A small masked spectrogram model, trained from scratch: decoder width 256.
Rows from block 5 of the encoder of a small masked spectrogram model, named by matrix and row number. Rows with one number within an expert belong to one neuron, the router's apart. Each number is 200 + 30 x the weight over its row's rms, rounded and kept within 0 to 999. All counts start at 0. After the name is the row's rms in percent of the matrix's.
After each expert's rows are labels from the 100 clips, of 14848, where the router gives the expert most weight on average: "responds to" is what is common among them. Only what is clearly more common there than usual is listed. The data: synthesised imitations of 52 everyday sounds, one a clip.
# router: router (encoder.blocks.5.mlp.router.weight, 16x192, trained with AdamW), inputs 0-95
# up: expert up (encoder.blocks.5.mlp.up, 16x192x192), inputs 0-95
# down: expert down (encoder.blocks.5.mlp.down, 16x192x192, transposed), outputs 0-95

# expert 4
router.4,076,253,250,159,251,161,198,175,218,202,162,203,262,242,252,179,155,210,210,152,217,221,216,164,201,172,186,216,199,196,168,196,171,193,159,200,228,151,172,173,193,139,210,199,163,225,204,154,212,178,134,204,163,152,253,173,206,218,239,174,166,202,227,208,167,180,160,226,242,213,231,179,235,209,206,215,161,198,205,197,178,165,213,186,186,231,180,195,220,175,174,210,185,149,171,213,156
up.0,125,188,164,225,215,198,162,188,227,190,175,216,214,285,242,176,165,221,217,233,206,265,235,229,183,239,222,176,188,226,171,159,231,238,214,177,205,208,155,233,237,200,241,208,177,256,180,243,164,206,250,194,215,178,176,200,229,173,226,213,173,155,229,211,162,186,224,201,199,202,148,207,174,209,219,198,228,167,216,193,199,210,209,185,199,226,159,177,204,199,227,224,193,174,169,258,213
down.0,123,178,218,187,184,142,240,193,207,221,148,193,188,241,177,179,179,206,215,157,236,218,210,204,230,255,160,216,258,201,208,181,247,245,256,159,208,237,176,193,209,216,179,245,222,254,137,212,193,231,196,201,225,169,207,161,162,169,259,171,175,243,225,198,175,198,145,192,186,151,224,220,198,222,260,248,237,179,227,190,171,173,250,202,193,210,202,214,150,200,171,175,192,157,225,201,183
responds to: doorbell; church bell

# expert 2
router.2,082,211,219,186,194,240,238,199,188,208,178,175,209,223,249,184,211,181,238,146,173,244,201,195,172,206,175,221,160,224,202,163,197,240,198,134,180,145,193,194,234,171,194,186,254,226,245,189,194,179,188,231,198,211,216,250,239,188,224,154,164,194,161,195,227,210,121,224,164,196,222,194,191,171,145,191,221,212,239,273,229,166,230,174,181,204,207,230,240,196,158,189,188,146,211,200,164
up.0,089,228,169,207,228,215,221,201,184,204,253,165,215,211,199,177,232,221,204,223,164,193,164,153,224,160,209,179,206,201,108,199,214,213,214,190,165,183,132,183,242,194,214,236,163,199,201,163,202,251,212,183,239,155,259,238,200,196,222,131,188,190,201,240,184,173,210,225,202,174,148,213,168,168,229,166,277,189,197,174,165,235,169,175,286,225,179,203,221,179,200,151,233,209,190,227,208
down.0,085,286,198,196,224,241,174,209,237,164,166,225,177,219,184,182,207,200,177,213,210,224,199,189,165,264,134,223,159,167,211,180,177,164,166,272,237,205,213,288,175,175,198,148,243,186,199,242,210,183,206,162,202,183,211,174,246,206,126,255,190,225,184,191,175,214,192,193,198,215,254,178,208,237,151,228,161,221,182,168,179,230,148,215,177,140,203,221,146,261,205,227,210,163,192,213,182
responds to: helicopter; machines and effects

# expert 1
router.1,102,245,155,181,184,190,221,191,177,245,204,175,146,199,189,273,193,219,246,192,138,192,183,208,202,197,256,198,113,199,215,227,139,270,175,208,206,221,187,149,210,186,196,243,225,227,213,170,189,181,193,184,172,183,204,245,172,235,204,223,195,238,198,229,261,207,225,221,202,170,154,172,189,204,234,225,205,163,223,184,255,164,204,146,224,167,180,191,208,206,210,198,198,218,198,229,189
up.0,092,185,181,159,212,194,217,210,183,234,191,206,185,200,212,196,170,237,260,191,229,177,193,213,191,157,206,147,208,170,138,236,173,197,207,241,195,177,229,206,224,255,192,196,260,239,229,152,197,196,196,238,169,132,178,179,240,226,143,226,233,174,178,217,260,209,219,190,189,200,176,165,224,217,224,227,195,205,220,175,175,247,229,217,107,173,218,174,165,177,249,228,252,182,226,133,220
down.0,089,175,261,195,224,205,162,200,145,186,212,235,211,230,138,230,239,237,195,184,239,210,170,222,177,205,181,203,183,148,267,202,229,169,162,196,151,251,181,223,161,226,261,232,182,141,182,164,198,203,180,188,199,213,154,242,173,181,232,187,226,208,188,209,181,211,162,226,197,206,199,212,152,221,217,241,227,193,269,233,219,178,196,206,190,238,212,166,190,186,212,225,210,221,203,244,214
responds to: animals; fly buzzing

# expert 10
router.10,095,233,204,171,186,186,226,189,209,212,216,195,188,244,185,212,203,194,192,235,185,171,212,199,193,184,171,191,195,218,238,144,107,234,187,217,261,217,165,260,252,273,198,179,235,221,191,197,163,190,179,210,176,235,151,206,231,243,195,231,140,223,202,169,202,188,205,172,234,190,172,155,242,145,263,223,253,179,218,187,199,181,266,230,232,196,220,187,190,234,170,208,236,224,188,111,221
up.0,092,169,155,202,212,212,174,206,238,254,219,184,227,131,159,251,190,206,214,237,175,198,200,188,203,249,215,183,228,181,146,268,166,191,198,220,174,206,294,215,203,171,261,214,188,198,226,149,192,203,174,209,202,234,189,176,206,184,181,217,195,184,194,176,194,154,186,172,154,150,201,179,221,167,196,218,155,193,136,188,179,220,167,232,203,193,192,169,202,216,207,198,285,226,229,207,179
down.0,093,180,218,218,218,215,195,250,176,241,173,182,216,135,163,140,221,168,252,180,209,223,218,232,217,169,230,221,231,162,203,137,152,203,218,165,178,227,154,162,193,224,136,229,198,230,223,230,224,209,186,178,202,161,191,232,175,230,172,191,203,266,265,181,198,233,215,191,195,184,206,212,234,202,157,164,165,249,202,173,220,217,207,231,162,217,178,152,147,189,152,207,128,137,185,189,214
responds to: people; coughing; reverberation; text has "reverberant"

# expert 3
router.3,105,194,198,241,151,191,215,191,224,213,232,236,183,158,159,229,259,205,207,138,136,255,209,209,201,226,237,142,179,160,228,226,261,242,188,201,185,136,234,223,219,285,266,167,211,224,207,156,245,214,208,221,216,155,259,208,143,165,258,204,201,194,186,177,165,135,210,150,222,212,183,203,223,281,212,171,180,206,218,193,202,151,175,226,221,158,186,181,217,197,214,191,201,260,206,201,156
up.0,097,199,154,172,183,209,196,182,180,175,258,200,206,200,130,220,244,149,135,200,153,153,168,190,215,213,211,182,208,222,186,191,249,206,243,189,218,162,205,228,211,211,202,156,202,188,181,142,181,300,187,181,188,210,189,197,155,199,218,182,169,193,172,184,186,177,188,259,205,140,222,204,215,234,169,232,207,220,201,196,181,192,175,181,198,142,154,189,195,199,227,234,186,189,226,206,216
down.0,098,225,176,159,226,204,192,242,197,209,182,221,174,227,126,178,230,182,216,188,188,175,207,154,209,198,203,226,197,159,214,169,219,213,181,197,195,204,232,177,278,207,229,222,198,214,213,168,204,180,173,215,220,216,218,192,229,170,232,215,195,209,93,209,203,209,189,210,194,250,211,224,163,229,257,196,169,216,214,166,183,226,218,249,208,224,259,191,214,222,216,136,199,234,228,178,168
responds to: people; applause; typing

# expert 13
router.13,091,209,229,163,175,181,189,179,209,201,221,197,206,247,165,231,127,222,218,216,219,199,221,173,223,201,206,172,237,195,200,191,152,215,177,203,202,168,192,174,250,182,179,160,232,157,211,224,193,166,200,180,218,241,232,148,198,199,277,192,180,188,232,214,215,218,162,192,189,212,216,207,188,224,227,245,246,155,242,222,268,163,226,174,231,166,195,251,209,189,209,207,204,168,165,227,174
up.0,106,206,229,217,218,214,215,176,210,176,170,209,193,233,194,226,215,199,201,204,178,200,185,166,158,198,181,155,229,147,181,222,215,179,180,177,244,150,235,204,214,169,216,187,225,223,220,200,216,210,162,202,203,213,183,294,185,162,159,208,191,184,205,186,225,189,194,274,229,202,135,160,189,149,211,236,161,174,216,187,149,198,169,195,192,209,199,203,164,155,253,234,174,158,171,276,224
down.0,103,228,199,214,269,229,165,237,221,200,193,195,181,239,184,226,197,234,195,183,188,241,210,168,219,258,207,177,249,278,184,199,159,240,199,183,170,171,215,204,218,188,183,219,223,139,174,185,247,219,230,230,191,212,237,210,182,149,244,165,220,165,178,154,196,114,149,194,209,168,216,248,230,155,193,190,221,188,215,252,134,163,246,209,167,197,228,214,207,191,193,192,219,238,221,192,179
responds to: nature; waves; wind

# expert 14
router.14,112,224,208,222,213,188,189,199,204,161,185,134,178,164,189,217,202,188,231,156,163,222,191,222,179,199,150,187,197,193,248,187,181,246,191,210,252,189,179,181,187,219,233,202,216,183,238,188,177,202,213,178,174,232,200,224,223,164,233,159,169,223,204,237,262,169,208,167,227,133,240,188,175,116,139,191,135,206,156,180,218,172,160,233,238,206,188,248,185,243,207,208,176,244,165,261,254
up.0,093,263,253,190,210,238,183,210,205,215,183,204,210,185,229,198,203,149,230,202,161,197,167,206,226,192,150,170,194,222,258,186,207,227,130,204,217,187,222,247,166,244,232,260,259,167,171,190,181,158,217,148,222,218,208,164,207,219,220,187,180,189,184,237,230,195,249,248,176,142,192,207,192,190,154,173,159,205,192,189,219,217,206,178,217,233,204,217,259,220,151,154,254,199,204,256,209
down.0,099,212,181,228,170,157,186,176,195,215,186,143,215,191,212,174,230,209,192,211,254,221,232,269,210,231,227,199,124,215,183,235,221,240,209,232,168,205,159,146,206,193,192,165,145,222,212,231,197,237,217,189,254,236,229,166,189,181,167,156,190,226,212,214,161,158,180,180,226,214,209,191,211,189,235,251,216,177,155,122,180,175,215,154,187,190,166,189,166,216,214,201,144,280,178,204,183
responds to: people; chatter; laughter

# expert 6
router.6,119,171,208,212,238,169,175,207,168,201,212,217,221,138,240,156,242,247,177,224,205,166,199,156,201,193,214,192,189,182,203,177,203,190,198,199,264,236,129,205,181,209,207,158,217,169,162,190,209,238,199,203,178,205,232,214,202,192,238,201,247,166,189,158,202,131,222,197,163,130,170,223,178,210,210,176,244,226,169,165,213,193,211,206,224,168,228,138,215,221,252,209,203,214,180,202,174
up.0,111,179,198,185,184,164,197,195,174,207,191,150,151,207,218,186,207,238,220,214,205,200,214,175,190,185,210,166,225,204,225,232,186,171,208,218,269,230,258,213,215,181,233,205,204,223,197,217,207,254,198,194,222,183,193,182,201,173,208,149,177,205,213,193,213,174,228,199,198,167,208,210,155,205,147,165,188,249,171,152,199,167,179,224,211,130,199,237,264,211,154,240,185,150,223,197,179
down.0,110,189,187,235,279,212,165,212,204,176,203,142,208,176,169,155,193,183,201,184,216,173,224,231,207,222,216,189,155,231,206,152,238,241,205,232,208,212,200,175,199,178,196,178,215,193,205,181,195,214,170,216,177,221,227,213,250,172,205,172,215,200,245,261,209,210,242,179,212,160,188,234,143,206,211,219,167,191,263,241,213,192,207,206,135,213,162,206,180,230,178,234,200,172,228,203,217
responds to: household; typing; fire crackling

# expert 7
router.7,125,174,215,242,245,229,214,190,181,240,204,194,205,194,203,211,214,181,244,190,212,198,164,217,221,159,212,161,189,182,168,199,214,170,294,233,201,152,241,206,166,158,199,183,232,194,176,194,247,183,245,227,211,172,175,240,214,185,180,159,213,191,176,155,137,155,239,240,208,186,180,176,184,200,221,216,266,192,231,172,193,273,173,185,183,174,200,121,231,148,193,156,246,222,222,222,225
up.0,096,198,198,168,179,158,235,223,233,173,153,198,217,196,232,194,202,190,223,199,170,169,190,156,232,155,234,234,201,256,201,208,227,224,214,170,239,198,187,198,155,208,235,186,245,161,223,181,250,240,224,174,172,184,215,213,211,247,206,252,199,144,227,220,142,160,188,200,182,120,224,207,184,219,213,191,233,157,224,183,184,224,224,191,236,208,241,161,207,174,161,190,258,271,227,154,202
down.0,095,154,207,212,200,243,182,207,158,223,227,180,209,245,176,242,190,224,209,212,231,186,233,251,177,195,161,234,163,191,172,194,195,183,219,235,206,220,158,218,185,208,184,197,170,200,211,195,187,152,206,163,185,255,217,197,211,178,204,190,203,260,144,189,242,201,205,159,223,250,131,159,224,210,189,208,157,226,204,201,216,218,205,267,184,181,155,207,193,201,223,175,240,137,164,188,169
responds to: signals; phone ringing

# expert 9
router.9,103,187,227,218,213,185,206,147,219,193,113,153,186,263,189,195,206,210,141,174,192,218,230,197,185,171,136,218,175,183,135,252,161,192,210,168,196,180,147,229,155,195,187,216,217,184,213,222,238,249,202,195,239,187,214,135,164,202,204,222,212,196,232,200,245,243,220,200,162,241,192,200,248,179,241,167,163,196,214,165,200,189,175,162,235,242,192,231,202,196,208,238,191,210,219,197,188
up.0,117,202,241,221,216,139,215,178,223,199,172,154,192,233,231,179,205,225,249,213,257,198,252,193,217,176,185,177,178,171,191,186,213,229,215,176,223,198,234,211,226,201,178,197,213,232,238,213,205,208,190,222,216,219,230,195,227,192,201,218,198,169,222,203,197,207,250,222,199,194,216,198,178,185,216,192,194,173,203,180,175,172,197,169,216,153,210,204,133,185,222,193,189,206,189,224,112
down.0,117,192,196,183,162,263,249,193,168,230,195,252,199,183,219,172,221,176,184,232,199,241,204,234,163,208,208,197,230,214,232,210,205,232,151,256,157,179,207,168,172,253,245,186,223,209,233,218,112,209,245,145,184,158,149,256,200,239,168,194,220,197,219,224,179,204,193,174,226,248,174,127,248,218,205,232,211,199,197,227,220,241,195,144,192,213,218,174,184,217,233,205,149,137,213,216,209
responds to: crying baby; people

# expert 12
router.12,091,209,219,184,167,229,170,205,221,157,203,239,188,197,242,240,245,239,242,161,215,131,223,205,179,197,186,206,235,228,188,168,162,131,204,212,211,216,191,223,200,179,204,215,158,209,241,186,174,148,162,187,185,172,201,247,217,150,181,196,200,229,194,218,210,199,176,235,189,164,233,210,185,145,180,224,183,220,236,237,187,200,173,184,215,228,186,251,169,173,258,140,189,143,171,246,163
up.0,115,205,196,203,165,210,219,244,188,198,201,221,201,187,213,159,169,179,177,201,222,182,222,206,178,161,182,236,239,229,203,186,211,191,208,225,209,187,204,260,242,204,186,175,190,211,268,210,219,179,168,223,230,210,222,180,209,189,251,221,214,229,193,255,226,182,205,255,235,150,175,196,279,200,203,205,182,236,186,175,199,195,175,187,235,255,174,222,206,197,173,220,193,238,203,199,210
down.0,104,140,224,218,183,238,166,212,155,202,226,244,175,219,238,169,198,214,207,208,198,204,211,159,221,230,225,212,206,188,135,178,250,196,224,163,188,191,206,140,187,177,196,182,197,232,217,207,245,207,178,176,186,177,187,168,235,237,167,136,221,181,194,226,246,207,255,239,193,191,230,221,179,186,205,206,181,228,253,210,209,230,211,254,219,208,218,250,220,190,183,177,132,156,204,229,204
responds to: mains hum; group: household; doorbell

# expert 0
router.0,104,218,238,218,226,148,241,191,179,166,228,219,209,208,199,227,223,161,183,190,171,241,155,223,167,232,136,185,201,191,176,205,199,247,258,180,173,196,270,170,175,213,181,203,164,118,183,225,189,195,208,189,237,195,226,216,206,177,162,190,188,200,210,175,245,229,262,209,250,220,221,163,205,159,186,207,188,146,173,166,121,218,188,159,236,194,162,164,189,221,254,204,160,181,205,236,281
up.0,095,230,151,213,183,229,245,238,202,217,216,177,174,208,182,191,226,175,142,206,176,209,220,214,152,208,209,218,191,201,149,166,177,198,198,212,177,195,253,228,171,158,181,200,169,204,111,175,200,158,214,199,211,156,209,207,233,186,244,189,186,154,164,180,179,240,228,204,223,192,184,164,239,172,185,187,213,207,216,176,126,168,214,193,252,170,234,149,225,164,152,227,165,176,185,188,227
down.0,099,145,228,216,199,183,192,233,177,191,186,236,259,187,201,225,245,249,184,221,202,205,206,195,192,172,228,207,195,232,233,188,171,175,202,214,243,228,171,211,182,176,171,208,233,238,213,237,168,228,153,160,218,250,183,180,204,180,198,254,214,239,247,221,204,172,164,130,159,141,234,186,180,221,189,225,213,206,185,252,245,224,182,200,226,227,143,211,195,244,234,224,235,151,228,148,238
responds to: crying baby; howling

# expert 5
router.5,097,275,151,175,239,182,187,195,197,182,197,151,212,175,200,196,149,250,126,236,249,191,203,247,165,229,197,178,233,230,185,191,166,157,209,197,182,208,181,216,183,200,200,213,165,165,232,155,177,165,198,147,146,185,230,180,204,181,222,215,147,167,203,232,230,217,240,161,144,203,244,180,227,204,202,220,170,158,219,211,211,179,222,250,183,147,231,169,164,264,205,213,209,212,175,229,174
up.0,110,248,185,200,215,239,223,193,275,247,216,172,260,212,207,232,209,219,191,194,176,207,216,226,165,180,199,225,182,230,203,189,173,201,191,192,147,254,156,207,236,188,240,193,196,229,151,177,189,203,177,194,223,165,183,182,160,230,231,197,210,140,163,215,229,236,189,223,231,185,168,159,208,207,253,278,236,229,201,161,228,209,190,190,202,250,272,195,246,211,232,196,190,223,211,224,215
down.0,116,172,237,215,159,194,212,175,165,207,231,216,154,195,169,202,212,152,209,220,178,209,276,168,283,187,226,164,227,189,179,239,221,227,214,155,208,223,126,207,248,210,220,133,158,202,205,186,148,207,173,206,248,231,155,235,208,205,167,211,190,236,237,168,181,250,215,185,196,211,219,195,233,222,201,196,201,204,184,155,195,211,192,154,239,177,179,195,227,161,208,165,205,214,188,239,177
responds to: signals; beeping; animals

# expert 15
router.15,098,190,205,150,235,184,179,199,195,158,215,160,213,235,257,178,215,166,162,215,117,224,243,227,216,246,161,221,206,162,179,214,243,191,220,209,197,182,217,217,169,212,208,192,169,239,195,207,197,178,187,237,247,177,175,155,215,198,185,226,172,198,210,197,194,189,228,204,131,194,242,188,235,190,220,189,151,201,225,166,168,173,202,213,165,236,182,194,212,233,258,208,238,150,207,203,179
up.0,099,167,205,213,182,259,246,187,185,179,188,179,182,170,195,203,198,202,208,230,221,208,169,201,185,152,180,209,225,167,247,219,141,139,226,208,184,197,204,177,180,173,176,202,195,190,192,255,182,221,225,180,179,174,240,161,201,204,128,205,252,197,237,143,192,214,271,161,210,158,172,194,223,228,207,190,195,197,201,156,197,185,142,182,165,229,228,209,178,177,201,174,208,232,160,214,196
down.0,099,214,139,168,195,170,148,199,199,191,221,268,209,195,181,244,179,164,199,193,173,181,189,199,180,186,171,237,153,208,231,201,165,212,193,247,244,229,194,209,214,243,168,205,237,169,204,173,249,186,214,198,149,216,254,181,213,209,229,273,181,210,189,174,254,199,214,256,178,221,177,148,181,204,158,174,236,177,263,207,180,222,231,178,146,153,233,184,158,247,173,250,203,207,219,137,225
responds to: thin (high-pass); group: household; doorbell

# expert 8
router.8,104,177,195,167,182,216,165,177,203,195,188,242,192,208,200,182,235,211,189,225,199,219,167,161,186,206,186,257,210,185,228,199,154,190,148,178,161,245,179,243,206,234,235,221,192,218,172,183,224,206,199,244,218,180,171,201,193,244,211,273,230,208,176,199,162,154,170,217,168,222,196,189,204,182,164,178,147,277,227,209,206,238,230,196,242,205,195,215,247,270,195,216,169,216,181,179,210
up.0,089,156,210,193,192,186,187,193,189,199,216,239,161,166,232,192,203,182,210,182,240,183,175,204,234,190,199,187,243,198,242,178,146,188,199,169,224,224,258,208,170,266,195,182,176,206,175,223,226,182,190,145,201,197,204,196,232,159,202,210,158,175,214,172,245,138,232,205,188,215,195,248,168,208,191,162,224,219,202,108,180,256,172,205,184,161,220,228,211,216,184,176,211,204,195,207,170
down.0,091,183,185,165,193,185,168,181,190,216,201,242,206,233,230,214,187,163,163,245,217,224,197,208,177,218,189,174,254,172,247,173,183,259,243,200,179,136,178,136,221,175,213,210,200,186,209,215,186,211,208,202,206,187,263,190,197,189,229,189,247,182,171,111,166,222,220,230,135,195,234,226,227,218,229,180,224,210,226,166,221,194,203,208,217,206,208,165,161,226,171,211,230,196,193,203,214
responds to: footsteps; people

# expert 11
router.11,082,156,207,186,207,231,177,260,218,193,247,163,188,221,203,198,182,199,190,198,213,191,218,208,215,217,225,210,177,126,236,200,205,159,215,256,187,166,233,211,229,214,198,205,223,147,218,156,227,226,220,213,199,168,226,158,216,245,297,190,198,203,197,233,245,216,169,161,192,205,214,215,171,203,151,196,159,180,225,206,184,221,228,188,138,206,203,205,159,186,193,177,192,214,150,194,168
up.0,091,191,180,197,199,228,234,195,230,172,278,245,150,204,241,168,217,212,228,227,173,205,155,197,229,220,165,188,174,220,169,195,190,235,229,212,197,175,164,219,190,230,147,194,198,194,174,171,202,178,200,217,135,181,215,166,256,196,163,209,193,185,192,263,216,183,211,218,182,208,230,224,203,195,166,222,228,184,149,228,164,208,185,167,187,162,207,245,194,189,242,254,207,171,206,223,203
down.0,087,156,165,193,250,201,198,190,181,204,232,208,214,163,211,214,230,129,173,215,220,240,176,194,246,184,198,224,155,240,225,244,228,190,146,177,168,134,235,192,186,163,261,217,183,262,202,191,218,196,194,231,205,242,205,190,213,203,219,225,189,227,186,158,223,226,230,222,229,226,159,209,221,153,196,186,200,257,205,195,174,235,203,214,232,232,228,192,166,239,169,187,192,196,226,209,259
responds to: laser zap; machines and effects